{"model": "multi-label image tagger", "dataset": "seven-segment displays showing three digits", "train_examples": 48750, "image_size": 24, "crop_scale_min": 0.8, "horizontal_flip": false, "cutout": 0.25, "arch": "vit", "norm": "layernorm", "norm_position": "pre", "hidden_act": "gelu", "mlp_ratio": 4, "head_dim": 32, "fused_qkv": true, "bias": "none", "qk_norm": true, "parallel_block": false, "dropout": 0.1, "inner_norm": false, "moe": "soft", "num_experts": 16, "moe_every": 2, "expert_mlp_ratio": 0.5, "slots_per_expert": 1, "shared_expert": true, "patch_size": [2, 2], "layers": 8, "width": 192, "positions": "learned", "pooling": "class_token", "num_labels": 18, "residual_init": "none", "optimizer": "soap", "beta2": 0.95, "learning_rate": 0.0028, "beta1": 0.95, "shampoo_beta": 0.95, "eps": 1e-08, "precondition_frequency": 10, "max_precond_dim": 512, "one_sided": false, "adamw_lr_other_params": 0.0017, "max_grad_norm": 1.0, "sam_rho": 0.05, "max_steps": 6200, "batch_size": 64, "epochs": 8.1, "lr_schedule": "step", "warmup_steps": 310, "weight_decay": 0.1, "adamw_weight_decay_other_params": 0.01}
Rows from block 4 of a small multi-label image tagger, named by matrix and row number. Rows with one number belong to one neuron. Each number is 128 + 32 x the weight over its row's rms, rounded and kept within 0 to 255. All counts start at 0.
After each neuron's rows are labels from the 100 images, of 14976, where the neuron reaches its highest value: "strongest on" is what is common among them. Only what is clearly more common there than usual is listed. The data: seven-segment displays showing three digits.
# fc1: MLP up (model.blocks.4.mlp.fc1.weight, 768x192), inputs 0-191
# fc2: MLP down (model.blocks.4.mlp.fc2.weight, 192x768, transposed), outputs 0-191

fc1.697 [154 127 106  92  97 127 114 107  89 130 170 131 143 103 115 120 145 127 180 123 147 159 130 144 146 127 129 118 117 152 163 124 140 147 159 112 185 144 148  93  70 191 153 114  75 191 170 178 194 136 132 142 138 108  82 105 121 149 132 136 134  77 141 124 111  97 168 172 168 126  78 169 132 131 127 178 113 140 130  93 171 193 106 171 171  96 145 168  91 109 186 147  92  66 100 143 110 126 157 150 112 199 105 123  84 102  93 141  80 199 107 132 148 148 133 134 137  82  98  94 102  58 153 143 128 165  79 140 122 148  80 140 137 144  95  92 110  66  88 169 109  96 110  87 130 161 151  67 122 161 152 127 111 107 144  79  89  91 108  93 101  95  71 104 120 107 148 175 167  90 105 121  54 107 131 126 142 118 127 128 190 106 158 125 194  94 105  91 101 133  96  56]
fc2.697 [139 154  91  98  70 154 103 167 157 144 159 197 106 134 136  92  94  90 137  81 117 182 117  95 105 114 130 158 136 130 111  80 149 140  94 143 106 146 160 146 152 131 154 110 100 138 118 183 171 128 230 166 108 154 125 110 125  93 174 102 118 141  74 139 128 128 148 162 165 100 129 123 156  43 153 104 112 135 149 104 137 170 179  88 153 106 103 167 115 131 141 164 179  41 111 150 175  97 103 159 123 109 150 135 136 101 142 125 128 152 137 125 132 145 117 104 142  75 127 108 119  68 169 103 152 187  98 164 104 129 109  74 159 108 107  91 102 115 105 204 132 172  97  89  79 201 105 113 104 134 134 146  84 146 107 104 104  58 131  92  81  72 125 119 134  89 161 122 147 160  84 132  81  91  88 111  99 118 137  70 193 116  80 169 134 110 137 105 166 147 168 105]
strongest on: glare; green glow

fc1.44 [148 172 142 148 116 138  45 120 160 106 119 130 153 105 176  84 126 157 119 135  63 126  33 117 156 152 133  86 131 137 117 136 156 152 135 129  83  97 106 132 121 168  89 134  90 157 177 114  78 135 135 131 177 110 175 114 119 135 144 186 148 133 106 125 109 133 122 140  90 152 110  91 149 161 110 126 137 154  93 180 102 154 208 140 188  91 137 190 141 130 120 115  98  97 146  52 184 130 125 116  96 137 154 147 105 165  81 137 152 123 113 113 183 157 132 143 157  78 135 127 143 185  98 135 188  84 103 116 177  95  79  74 163 161 112 119 143 161 220 143 172 115 126  54 116 123 153  80 149  78 130 131 136  85 133 179  71 114 157 176  91 162  99 177 110  73 128 139 140 133 152 170 130 144 131 113 113 137 154 190 101 157 127 133 113 152 161 162  90 107 107 165]
fc2.44 [129 124 100 102 183 138 160 177 130 162 116 129 118 104  94 168 111 121 129 152 141 136 156 101 112 198 114 148  66 124  74 216 117 136 189  36 135 183 159 159 104 121 119 160 117 128 145 122 105 105 190 141 108 174 134 138  76 150 130 167 175 124 170 119 147 131 119 110 124 131  93 115 153 189 136 142 115 189 123 168 143 124 117  97 146  84 100 149 151 128 112 117 133 177 133 122  90 201 173 144 101 159 107  95  91 169  83 169 142  88 104 118 120 111 192 102 148 163 110 163 184 185 133 126  98  93 131 133 136 133 196 121 135 173 102  90  92 105 214  98  97  77 133 150 153  87 111  99 174  93 113 142 130 197 121 145 105  89 170 131 162 164 168 102 153 128 152 185 120 130 158 117 162 148 182 142 162  85 201 125 111 106 103 158 123 114 130 128 142 147 129 114]
strongest on: the digit 1; third digit: 1; second digit: 1

fc1.432 [144  81 158 182 121 133  90 134 102 124 195  82 181  91 190 124 171 195 109 130 165 162 149 202 109 103 155 128 195 122 154 123 131 129 125 149 131 128 182  65 131 123 129 116 137  76 138 134 102  96 114 153 192 118 142 112 164 116 109 121  86 104 140  99 120 132 123 153 164 150 106 126 137 146 101 153 185 100  90  76 194 117 102 150 173 111  42 137 158 106  68 128 167 127 135 151 145 146 144 151 126 144 114 120 114 119 116 118 116 162 187 121  64  94  86 163  95 121 152 135 195 156 123 175  93 117 134 137 172 134 128 196 123 128 129 148 128 140  66  88  96 157 163 151 133  95 141 116  85 104 141 100 152 169 112 152 145 170 178 114 155  93 123 166 125 104  72 147 156  93 110 101 127  42 149 174 174 195  73 107 141 165 106 133 103 142 161 123  92 158 108 148]
fc2.432 [163 157 196 116 119  92  83  90 124  74 138 101 108 188  41 148 132  79 167 163  96  74 122  89 131  99 132 152 165 186 138 114 110 124  73  83 113  76 125 120 158 101 125 127 124 138 144  85 187 109 120 119 144 148 152 169  74 178 117 135 145 111 116  78 146 112 168 104  95 146 165 109 133 102 157 202  78  85 154 154 100  99 185 138 114 119 120 147  62  78 124 205 119 132 126 110 128 231 135 125  86 110 124 128  64 143  78 123 132 150 174  95 123 158 102 121  87 108 175 160 114 144 136 136 135 176 116 148 142 142  78  83  95 121 135 116 157 147 164 178  92 128  80  93  93 142 126 145 142 166 125 141 109 202 109 111 103  83 142 131 122 145 172 118  85 114 135  89 200 123 130 118 145 108 102 126 130  91 105 121 186  96 129 148 183 118 132 131 110 125 113 143]
strongest on: the digit 1; white glow; third digit: 1; second digit: 1

fc1.485 [131 145 138 116  71 139 132 164 129 143 134 117 158 134 186 139  98 166 183 145 198 131 168 116 111  65 165 196 142 152 141 104 138 149 136 102 166 129 161 151 162 137 154 115 122 143  97 127 145 128  94 166 160 149 113 152 166 129 149 188 137 109  77 170  84 155  99 120 177 135 111 101 132  89 133 138 130 149  85 122 162 112 123 165 139 130 169 145 131  69  94 134 106  95 152 126 108 123  72 162  78 160 140 124 154 123 151 143 103 168 116  92 178 125 118 128 130  92 143 119  61 183 137 109 165  98 120 193 116 134 144 165 135  73  95 154  76  37 154 177 118  62 108 103 177  81 176 144 145 133 102 169 182  92  77 204 155 121 133 121 121  99 175 147 126 101  60 147  99 101 116 183 109  96 110 134 144 154 102 150 159 124 112 135 140 149  39 129 116 142 170  55]
fc2.485 [157 181 130 226 143 160 126 179 136 155  91 151 173 174 123 146 124 123 176 110 131 151 146 180 124 148 114 142  72  75 128 132 128 204  90 190 152 102 107 124  56 136 214 138 143 125 107 101 166 134 151  97 126  68 132 128 181 131 123  64 122 138 136 139  96  73 152  66 177 150  92 144  85 128 109 100  82 153 101 129 143 156 125  98 170 114 109 149  68 128 150 105 102 150 117 155  72  49 136 117 136  84  94 118 125  86 169 111 140 157 118 167  82 158 155 131 134  98  76  90 176  91 133 101 134 109  67  92  95 146 134 149 130 162 152 133 134  88 135 102 134  89 171 110 118  96 121 123 115 121 119  67 105 136 143  86 158 133 114  89 153  93  58 138 145  90 147 139 128 113 117 131  63  93 139  95 127 133 170  91 163 146 147  97 140 138  82  83 182 126 111 111]
strongest on: glare; the digit 5; second digit: 5; green glow

fc1.454 [111 128 122 172 138 116 100 108 103 105  90 161 131 180 183 105 163 134  87  82 118 126 112 161 172 105 116 216 133 194 161 108 128 114 138 134  96 145  53 157 104 144 137 118 134  89 141 113 114 104 142 168 112 148 185 124 114 131 127 109  59  74 177 143 129  97 153 169 130 143 158  82  99 111  93 165  79 161 111 147 139 176  60 115  86 143  58  93  70 107 122 131 120 177 124 126 118 105  95 111 135  26 115 136 164  76 119 143 185 126 200 170 103 110 128 155 137  67 194  99 159 120 129 113 112 171 167 116 157 107 172 171 100 111 142 109  88  72 169 154 117 134 122 107 188 153 136 100 147 173 120 111 104 166 132 126  80 119 136 139 131  79 100 148  88 139 148 151 145 151  93 107 149 106  84 130 143  73 122 114 158  94  86 122 146 132 137 138  64  81 117 151]
fc2.454 [125 147 122  62  86 166 132 110 106  67 175 118 170  83 142  73 151  73 165 124  64  94 156 123 155 138 167  74 151 158 125 123  90  79 118 117 108 161 135 119 166 152 182 125 122 107 143 104  66 111 121 115 167 109 139 101 148  79 116  97 111 167 144 122 123 170 177 154 111 109 172 151 122 146 112 160 149 133  94  87  88 106  54 111  70 128 102 153 160 114 155 126 120 133 154 107  79 132 133 139 112 131 128 130 124 181 228 125 129 193 143 152 125 128  96 172 120 165 104 185 217 101 108 109 160 167  82 196 132 112 172 175 114 178 141 140 137 105 109 166  84  54 141 142 154  78 148  75 155 159 127 170  69 152 124 159  66 126 145  87 129 133 142 136 162 148 118  84 110 121 156 175 153 150 135 118 155  97 175  98 121 107 130 114 166 131 136 121 143 156 151 150]
strongest on: the digit 1; third digit: 1

fc1.614 [117 127 143  94 120 123 111 163  97 175 159  76 141 166 158 102 131 114 152 127 144 108 142 123 131  61 179 178 152 168 172 114 187 102 120 153 129 147 154 196 167  72  99 119 170 142 119 196 141  70 133 114  70 125 104 121 134 129  93 139 102 133  90 199 142 152  81 144 131  65  90 131  88 138 142 152  80 137 128 118 171  95 153 121 136 114 128 112  77  89 152 115 115 165 126  90 137 133 119 116 185  99 146 111 166  84 200 126 170 184 101 161 123 164  72 175 146 106 107 144 136 111 134  91 159 123  74 136  65 125 125 132 100 163 134 116 106 130 129 115  94 152 108 163 110 101 136 104 137 158 141  48 131 116  64 183  83 114 147 115  91 104 191 184 145 123  82 127 165 113  91 125 153 100 119 114 156 213 137 171 147 140 137 195 131 170 104 157 132 127  62  99]
fc2.614 [141 101 113 185 148 155 100 149 111 209 164 102 168 158 138 167 139 159 152 168 135 135 135 147 136 162 133 107 129 125 110 144 112 124 150 143 158  71  69  61 107  96 156  98 224 116 103 144 136  67 168 123 181 112  97 153  79  68 123  72 137 119  85 147 108 133 106 129 163 105 120 131 103  76 184 109 129 158  75 129  88  88 142 133  76 157 121 100 142 117 160 121 140 114 132 181 117 192 165 128 140 131 197 118 119  74 103 141 140 163  71 181  94 170  91 137 148 165 173 150  88 140 120  98  91 120 119  81 153 182 139 129 126  58 101 149 120 104 141 133  95  61 146  92 134  76 132 119 117 174  99  88 157 116 156 103 108  84 114 175 135 191 107 142 105 173 139 143 173 142 131 129 143  79 171 144 115 165 115 139  93  92  82 132 104 146 113 118 120 171  68 110]
strongest on: the digit 3; second digit: 3; first digit: 3; third digit: 3

fc1.648 [142 115 148 174  80 107  61  83 137 116  93 100 153 153 135 128 130 179 115 114 141  96  72 134 149  96  92  95 106 122 148 149 128 130 124 138 115 102 157 115 139 155 123 149 125 173 166 109  92 135 159 128 127 158 152  49  77 112 136 152 148 121  93  96 114 135 171 138  81 181 106 184  93 180 183 108  87 145  68 191 144 125 120 115 136 126  93 133 129 120 107 144  90 110 196 118 114 124 195 109 108 133 152  88 167 225  84 169 173 125 102 163 144 103 123 149 174 132 117 153 160 142  94 170 127  73 129 167 193  99 133  89 114 160  84 120 100 165 177 115 160 115 145  60 156  69 154 155 172 184 114 136 133  82 110 160 144 142 129 140  79 166 124 179 141 102 128 149 138 135 151 165 148 126 128 121 105 156  75 165 153 159  85  86 170  72 149 165  71 133 181 126]
fc2.648 [179 127 104 128 139 135 103 165 144 107 140 100 166 153  93 130  95 118 168 136 142  94 135 169 145 151 114 117 100 146  23 183  61 113 164  80 151 126 115 113 168 134  97 103 110 115 166 124 136  63 140 155 116 127 132 161 163 141 110 163 221 138 165 110 146 153  79 111 152 116 121 124 140 131 189 139 106 204 121 156  93  85 131  99 109 104  80 134 116 127 113 133 114 132 147 147 118 205 160 188 114 132 141  90 100 135  81 172 184 119 123 100 135 148 168 114 184 172 127 114 159 202 128 111 120 115 148 179 104  65 133 122  62 145 142 158 115  80 185 125  84  58  98 123 141  29 150  54 123 115 123 126 135 199 136 146 139 145 134  93  94 148 118 107 141  74 129 132 165 104 131 144  95 158 149 150 110  83 165 176 136 114 137 165 131 155 107 123 141 134 129 151]
strongest on: the digit 1; third digit: 1; white glow; first digit: 1

fc1.425 [ 71 142 114 172 136 130  78 147 135 102  99 181 151 130 177 118 150 109  43 114 167  98  52 124 191  95 142 116 198 189 124 125 143 111 146 134  92 163 111 144 104 141 121 131 124  71 183 109 117 118 115 155 143 152 220 120 132 102 211  99  86 126 186 180 132 121 165 171 107 113 157 146 138 158 111 147  60 162 100 112 161 160  89 109 141 138  93 120  89 145 141 162 105 154 131 117 132  79 136 119  86  42  77 119 162  89 134 113 183 154 207 147 143 127 143 147 119  88 175 112 154 139  80 103  54 133 126 119  99 123 158 147 125 106 106 141  60 122 187 133 135 143  84 138 166 140 142 119 159 137 145 117  93 146  94  94  71 179 100 120 148  82 119 157  85 142 128 142 164 149 144 151 159 137 101 128 151  86  96 108 133 120 113 114 146 128 103 131  86 143 151 163]
fc2.425 [115 178 128  30 136 159 125 209  57  61 124 142 176 125 132  79 118 109 153 163 118  98 136 122 110 141 167  78 110 137  80 106 118 102 120 126 160  68 116 110 161 158 145 134 105 122 149  88  87  58 135 147 187 174 119  92 123 112 167 126 107 159 163 144 103 145 160 146 157 125 127 125 113  98 135 151 137 190 146 109 112  81 106  91  79  32  97 134  84 126 129 139 145 119 137 148  74 185 150 161  97 154 126  96  82 179 180 145  90 175 142 114 150 136 136 145  88 143 116 139 171 143  71 103 125 145 143 177 153 158 179 163  86 197 153 115 146  77 125 142 124  98 120 156 145 102 141  93 138 164 122 157  82 146  87 177 107 142 153  90 127  91 159 108 127 158  91  86 130 164 105 173 147 147 152 112 132  72 157 147 168  97 134 130 124  72 140 150  89  94  97 112]
strongest on: the digit 1; third digit: 1; glare; white glow

fc1.486 [ 49 108 122 141 148  87  97  93 151 111 158 156 112 160 170 148 126 132 118 124 180 146 178 134 124 158 184 104 155 159 151 120  81  97 125 103 137 156 139 194 112 186 133  76 108 134 165 121 104  83 132 164  87 106 120 104 136  66 154  94 131 149   0 168 119 169 180 101  94 135  87  97 148  84  77 103 129 107 143 119 123 122 148 155 133  90 119 151 115 108 170 155 124 107 140 142 125  84 121 160 140 164  64 124 188 127 125 106  98 163 149 139 160 128 117  98 124  92 176 128 129  90 160 147 152 112 153  70  75  57 123 175 163 136  81 142 147 137 118 137 157 175 128  58  85 153 134 159 142 174 142 109 105 139 111 180 136 111 176 158 157 170 149  96 137 125 118 134 135  85  74 145 109 130 142 151 135 191  81 144 147 117 171 162 188 120 105  92 140  99 113 135]
fc2.486 [119 118 125 117 173  91 186 102 115 150  67 153 173 112  87 115 112 119 146 126 184 148 121 146 179 156 136 146 110 119 116 140 183  95 155 132  91 109 138 149  98 111  96  76 118  99  41  74 115 120  94 157 126 114 104 130 112 149 118  96 160 111 120 161 118 130  44 106 149 208 123 133  86 142 148 129 117 105 159 147  85 112 129 117 108 103 163 124 116 141  99 113  81 153 103 150 108 100 153  64 155 158  99  80  87  85 165 100 112 137 108 191 165 165 139 149 121 108 131 163 117 142 188  38 149  97 146 159 131  96 134 153  79 146  97 152 178 113  78 154 142 127 149  80 137 146  91 101 153  50 138 114  92 122  97 170 170 152 132 151 223  74 138 104 213 107 173  78 137 122 170 138 159 115 163 154 152 158 123 102 117  82 159 116 129 112 135 170 145 149 117 156]
strongest on: glare; the digit 2; third digit: 2; second digit: 2

fc1.608 [141  86 108  84 146 125 164 140 107 145 115 143 105  86 131 139 126 109 173 144 159 146 171 129 180  94  95 112 208  84 129 155 159 102 184  75 133 141 166 133 121 131 134  37 110 104 137 135 108 130 130 103 137 175 158 169 125 100 114 151 122 139 113 124  72 114 141 152  95  56  88 135 119 162 126 192 139 161 135 119 149 121 148  91 120  78  95 153 116 110 106  77 139 105 123 122  88 120 123  49  68 144 122 134  87 117 148 187 177 186 135 122 123 114 168 142 132 110  73 144  98 139  87 129 113  83  95 132 121 138 132 151 194  89  47  98 112 137 129 146 130 106  96 101 113 159 171 112 147  58 157 113  80 149 128 197 131 154 177 121 102 129 105 163 126 125 151 161 127 145 129 113 123 142 178 144 173  68 131 158  93 131 172 126 132  70 117  53  56 108  66 183]
fc2.608 [131 120 101 211 137 178 119 126 135  96  94 150 133 117  85 151  65 117 137 163 138 125  74  88 175 135 120 153 113 158 118 192  84 171 145 174 154  92  31 107 100 172 109 122 168  66  70 139 172 107 111 122 165  91 119 143 148 121 120  71 124 153 182 124 129 155 158 164 120 159 169 118 180 112  82 121 128 156 180  79  80 105 112  97 170 136 118 159 180  88 115 147 139 188 156 166 177  99 120 146  81 163 125 136  84 130 205 117 132 128 105  89 130 134 120 107 130  77  59 134 149 155 163  96 135 133 137 138 146 165 163 165 112  73 108 172 128 101 146  93 100 160  83  82 157 121 141 107 157  87 150 102  72 122  97 140 156 136 141 152 153 104 126 106 108 135 149 121 137 169 161 130  64 187 125 133 164  81 138 139  77 119 139 182 158 110 108 149 148 177 124 137]
strongest on: glare; dark on pale

fc1.422 [183 117 136 138  96 141  74 149 117  89 113 119 124 144 153  93  57 195 118 107  82 173 122 164 128 105 149  98 140 111 123 113 136  94 132 138 120 170 134 114  83 151 138  67 132 108  93  69 132  86  70 105 109 149  66 155  92 126 139  75 128 175 140 113 111 113  84 148  44 125 130 163 138 108 156 128 172 127 144 133 135 163 163 161 121 121 189  77 135 131 131  49 136 104 164 110 178 133 166 143 124 171  96 146 103 162 127  93 131  92 132 130 181 189 102 190 109 202 145 159  90 130 122 129 182 141  60 149  99  68 129 114 104 100 169 117 136  84 139 129 224 166 138 140 131  94 117 116 133 167 150  84 110  74 180 146 153 152 124  98 134 122 164 148  87 138 123 190 112 138 128 181  57 154 103  91  91  98 135 136 130 100 141 149 116 143 155 119 141 160 170 141]
fc2.422 [101 107 144 140  67 127 143 188 141  69 115  98 103 160 123  96 103 116  37 152 109 151 143 164 148 103 115 104  71 129 144 122  79 143 140 115 152  18 141 100 117 192 109 104  94 100  87 114 172 108 130 120 107 168 132 150 116 164 178  80  68 184 126 102  86 106 127 102 123 166  92 164 118 158 140  94 106 140 136 100 105  81 126 125 181 171 135  62  68 153 135 138 101 123 117 120 144 202 114  81 142 107 109 127 142 134 110  98 120 103  86  91 174  99  89 102 175 169 127  26  84 160 128 137 171 144  99  94 140 126 109  89 167 112  98 139 101 130 101 166 148 156 120 108 101 128 133 176 109 121 155 120 108 122 136 110 105 112  88  83  86 137 127 112 127 105 101 116  89 122 165  46 173 144 158 113 113 119 133  97  99  85 123 189 117 110 148 133 189 147 155 101]
strongest on: the digit 3; second digit: 3; first digit: 3

fc1.482 [169 135 105 106 114 135 124 112 108 117 152 134 122 121 128 135 131 105 176 109 129 131 145 161 144 128 185 114 136 172 163 124 149 134 144 129 200 153 197  94 101 219 165 111 103 179 130 185 143  92 144 138 147 133  97 105 128 146 132 127 139 100 134 153 102  50 177 173 168 132  82 161 149 127 105 127 108 140 115 119 163 170 109 153 182  79 149 178  78  83 143 163 136  72 111 179 104 124 169 158 132 184 160 132  71 137 108 180 118 212 103 149 146 133 156 113 158 125 106 112 106 101 177 126 130 178  94 147 130 154  55 105 108 145  89  89 122  84 126 177 137  93 112  85 137 170 136  43 130 116 134 107 108 145 127  80 118 104 149 101  94  85 100 108 121 130 142 196 194 105 123 128  78 138 120 120 129 146 132 120 168 115 127 133 188 106  94  73  96 141  50  71]
fc2.482 [129 121  63  93  74 177 108 131 157 147 180 202 183 105 174 145 101 116 107 106 110 171 116 138 128 134  98 145 159 121 132 120 141 140 127 123  99 139 108 120 139 121 143 131 124 132 201 177 188 127 191 166 130 117 129 103 105 117 137 113 102 181  94 187 141 134 197 112 203 119 125 130 164  79 104 127 106 140 154 108 146 137 129  95 147 108 101 163 136  97 142 135 137  75 118 158 147  74 100 146 131 124 159 138 142  93 118 163 119 135 135 124 138 158 116 103 162  73 159 115  64  28 142 141 165 180  91 118  99 150 100  82 107  82  93 118 132  88 117 199 158 164 104  90  82 157 110 119  70 171 177  96  41 145  95  89 125  85 113  94  89 111 126 166 142  94 144 110 154 160  70 114 124 111  80 105 117  97 116  88 174 115  75 179 155 124 135 103 135 132 172 105]
strongest on: glare; the digit 3; second digit: 3

fc1.674 [184 134 142 186 117  97 149 151 179 114 163 125 110 128 142 135 108 110 161 102 124  74 174 143 148  85 137 101 200  95 124 146 160 184 145 151 123 110 167 100 203 140  89 141  82 129 117 136 112 131 139 147 142 112 169 157  68 143  95 120  95 143 133 106  99 139 146 136 165 159 186  95 106  87  99 187 123  57 135 153 147  52 111 165 111 148  76 199 120  74 130 112 166 108 103 141 136 143 119 100 116 134 172 142 125 124  95  87 138 129 132 134 158 117 125  98 175 131 167 154 175 158 119 131  87  90 132 121  52 168 128 117 167  82  92 165  63 166 138  90 106 174 165 156 105  52 172 154 137 159 113 112 120 131 118 155 123 157 157  79 137 142 187  80 104 117 135  82 197 116  99 161 166 111 162 137 171 170  88 120 176 106  96 179 156 103  95 100  99 127 105 128]
fc2.674 [165 145 132 145 175 135 183 100 168 148 141 106 178 119  65 126 141 126 138 115 113 137 114  88 152 107 117 134  80 163 118 204 110 120 154  77 133  89  91  85 100 135 125  98  84  97 155  79 146 148  96 154 165 156 140 148  96 165 141 107 151 158 118 110  94 172 104 156 117 128 201 125 118 132 107 153 144 148 126 119 107 176 139 114  87 167 116 137  98 121 112  98 160 162 186 152 153 202 103 112 201 113  71  41 118 103 143 103 142 174 165 171 106 166 155 167  90 198 106 135 173 177 156  91  97 128 135 145 126 122 160 117  52 196 125 143 149 121 187 135 100 116 151 116 158  90 169 115 124  74 116 117 105 134 100 200  80 187 105 119 113 136 101 129 131 141  90 104 151 179 102 183 105 106  98 130 134 155 160 132 165  83 117 108 131 118 167 151  76  82  97 155]
strongest on: the digit 1; dark on pale; second digit: 1; first digit: 1

fc1.299 [124  97 182  80 116  97 102 105 199 153 106 179 101 152 150  89 171  79 119  71 108 147 118  78 175 126  92 135 174 120  60  96 152 126  62 179 149 125 158 108 130 146 138 123 116 140  89 147 138 124  77 108 122 159 152 152 183 164 155  84  87  86 181  97 159 136 134 180 121 141  89 162 135 117 126  59 157 123 153 157 198 114 141  97 161 106  86 114 125 160 149 127 165 114 130 131 186 133  78  96 130 111 164 111 160  91 167 101 108 124  98 149 156 150 122  80 111  87 141 126 132 192 143 135 175 121 125 129 158 189 114 170 167 149 177 162  84 143 100  98 111 124 129 119 127  95 138 198 158 147 130 112  91 172 103 101 123 142 206 127 125 113  98 121 179 137 138 136 118 123 119  87 137 140  55 153 157  57  68 127  53 133 139 123 137 137 123 131 141  87 104  76]
fc2.299 [ 91 168  89 120 130 207 112  89 191 124 118 109 117 108 101 104 132 149 111 152 113 130 107 100 117 119  64 129 124 100  93 133 114 114 121 200 113 100  84 174 169 134  91  90 168  77 100  61  59 136 123 143 149 151 137 200 121  99 144 139 140 156 100  77  88  96  70 144 172 178 148 109  97 102 142 142 168 136 141 192 122 134  55 136 140 186 159  98 146 137 129 110  69 160 130  95 182 159 107 139 139 118 163 138 123 162 156 136 120 132 152 109 159  95 107 123 136 148 122 191 152 144 117  82 137 133 132  72 121 109 158 118 134 112  77 109 125 152  93 149  82 125 187 105 109 130 173 104 111  56  90 101 177 179  94 164 157 131  87 138 183 138 187 157 126 145 101 129 218  64 139 127 114 109 126 129 126 101 149 122  94 100 125 131 135  59 169 118 136 143 127 184]
strongest on: glare; green glow; style: amber glow; first digit: 7

fc1.209 [100 170 104  69 116 128 140 155  75 138 142  93 143 148 111 148  83 171 161 113 141  71  87 152 130  83 146 119 107 149 157 141 126 111 136 139 142  92 145  92 153 145 122 120 171 133  80 177 141 105 152 158 134  91 149 151  79 192 127 191 122  81 158 116 126 101 130 173 157 157  99 140 156 106 123 153 112  90 164 109 209 150  97 192 139 166 132 173 105  57 183 160 166  41 119 151  94 115 164 154 102 132 124 170 107 130 104 204 127 146  97 111  81  95 125 168 139 127 141 132  63  83 172 144 117 155 112 187 166 133  82 103 107 137  67 148 146 105 114  75 165  74 106  75 143 144 160 113  85 161 108  92 138  86  97 123 126 112 117 122  91 105  39 155 159 116 150 166 130 117 157 100 119 134  64 123 114  92 102 160 133  94 170 107 167 115 133 104 103 117 101 102]
fc2.209 [133 185  75 156 121 148  77 134 106 155 151 180 143 123 135 128 130 109 133 141 160 176 101 120 137 148  68 127 148 170 108 144 145 174 112  87 140  93  53 141 120 123 142  69  53 138 129 104 204  95 146  90 141 151 134 104  89  87 150 132 148 198 132 154  71 153 149  55 135 112 123  83  84 162 126 152  79  98 128 121 173 138 163  99 112 121 129 109  86 154 178  89 174 124 167 136 156 115  79 125 104 121 142 127 143 125 177 152 116 164 123 180 150 128 170 103 133 109 135  91  59  96 175  77 187 159  81 105  84 132 142 106 154  84  90 167 175  96  91 225  83 100 154 142  85 106 122 146 140 123 126 129 100 177 136 116 126 153 167 170 111 140 106 120 138 111 159  68 183 105  90 117 110  90 118 139 105 175 119 104 143 139 147 157 161  92 139  86 173 128 149 145]
strongest on: glare; the digit 4; second digit: 4; first digit: 4

fc1.553 [ 88 140  95  89  78 151 115  69 124 143 107  79 133 143 146 144  86 140 160 105 101  97 130 137 140 107 161 162 100 173 185 114 171  95 196 159 124 135 101  97 124 103 137 107 141 161 129  84 137  99 105 122 115  81 135 146  93 125 137 119  82 105 105 167  83  70 129 140 134 132 104 171 176 148 132 137 170 182 137 134 139 121 130 129  99 161 134  71 125 133 155  80 126 129 135 108 173 131  85 173  89 138 114 148 112 155 122 187 163 177 117 125 139 117 131 150 148 157  54 143  91 137  88 115  94 143  96 106 121 159 135 155  70 132 138 187 148 101 157 156 201 157 151 132 126 105 162 142 157 166 187  85  62 127 118  95 132 123 183 125 119 112 158 216  96 136  82  95 135  84  69 136 132 204 100 112  95 109 129  87  89 137 168 168 148  88 216 118 118 185 189 161]
fc2.553 [117  75 124 129 108 160 145 144 123 119 157 108 148 135 123 107 101  91 145  78 185 157 131 179 142 108  76 154  92 155 162 121  96 177 101  99 142  79 126 160 131 187 143 143 109  79  60 131 136 103 125 167 103 187 124 156 112 152 147 154  62 150 136 147  94  66 154 132 155 151 144 175 108 164 148 177  78 134 162 138 109 145  64 119 148 171 175 136 130 148 135  69 103 100 158 115 165 213 176 132 138  89 108  44  61  97 159 102 106 111 112 125 124 129 115 151  90 168 125  83 117 152 163 132 128 114 127  99 159  97 123 111 187 116  94 101  62 142 166 147 117 133 108 148 139 116 114 130 162 146 144 102 195 127 137 151 133 154 147 135  74 128 104  86 110  86 147 106  41 125 183 117 123 135 151 130 103  94 109  98 110 112 149 204 158  98 178  80 195 131 135  89]
strongest on: the digit 3; third digit: 3; first digit: 3; second digit: 3

fc1.743 [ 87 149  93 149 120 100 116 183 127 174 148 141 147  75 161  83  78 137  81 138  97 128  79 139 176 100  75 104 193 120 173 114 143 133  91 144 124  92 208 147 152 137 116 135  59 113 151 132 171 104 112 139 161 168 123 101 125 123 165 121  72 143 106 103 136 146 166 163 145  71 137  98 119 136 147 130 101 122 138 130 162 150 143 108 128 153 197 162 148  62 104 129 143 127 167 108 104 115  93  64 125 125 146 161 150 153 128 115 183 129 199 153 141 114 117 111 165 138 129 130 179 125  64  88 134  81 114 146 161  85 162  98 149 125 106 139  72 150 182 129 126 130 173  76 173  64 143 148 153 143 136  92 128 109  88 168 122 162 137 135  83 144 150  83 106 119 121 112 195 104 193 194 127 193 135 175 127 111  81 153 113  96  80  87 143 132 106 135  70  83 120 177]
fc2.743 [213 155  95  91 148 160 116 153 161 114 121 126 170 135 105  68 112 136 161 141 106 116 173 113  96 140 149  51  66 155  63 159 121 110 138 185 139 119 133 119 140 118 133 135 120 107 171 102 110  14 175 113 107 143 101 115 151 123 152 177 132 149 160  69 116 115  76 144 111 111 110 103 147 148 121  94 149 173 126 172 169  91  83 113 117  85  67 118 122 127 117 130 144 127 132 111 153 232 112 110 128 173 136  87 110 148 116 160  98 160 114 111 137 105 161 166 120 122 129  73 179 219 129 138  90  89 140 201 137 140 191 133  68 132 135 109 102 118 175 183 125 121 136 127 127  93 147  65 144 127 144 151 129 135 129 117 129 125 148 124 138 161 130 153 175 141 161 111 159  80 108 130 146 139 123 118 116  78 111 114 167  82 161 156 133  46 145 166  98 106 107 181]
strongest on: the digit 1; third digit: 1; second digit: 1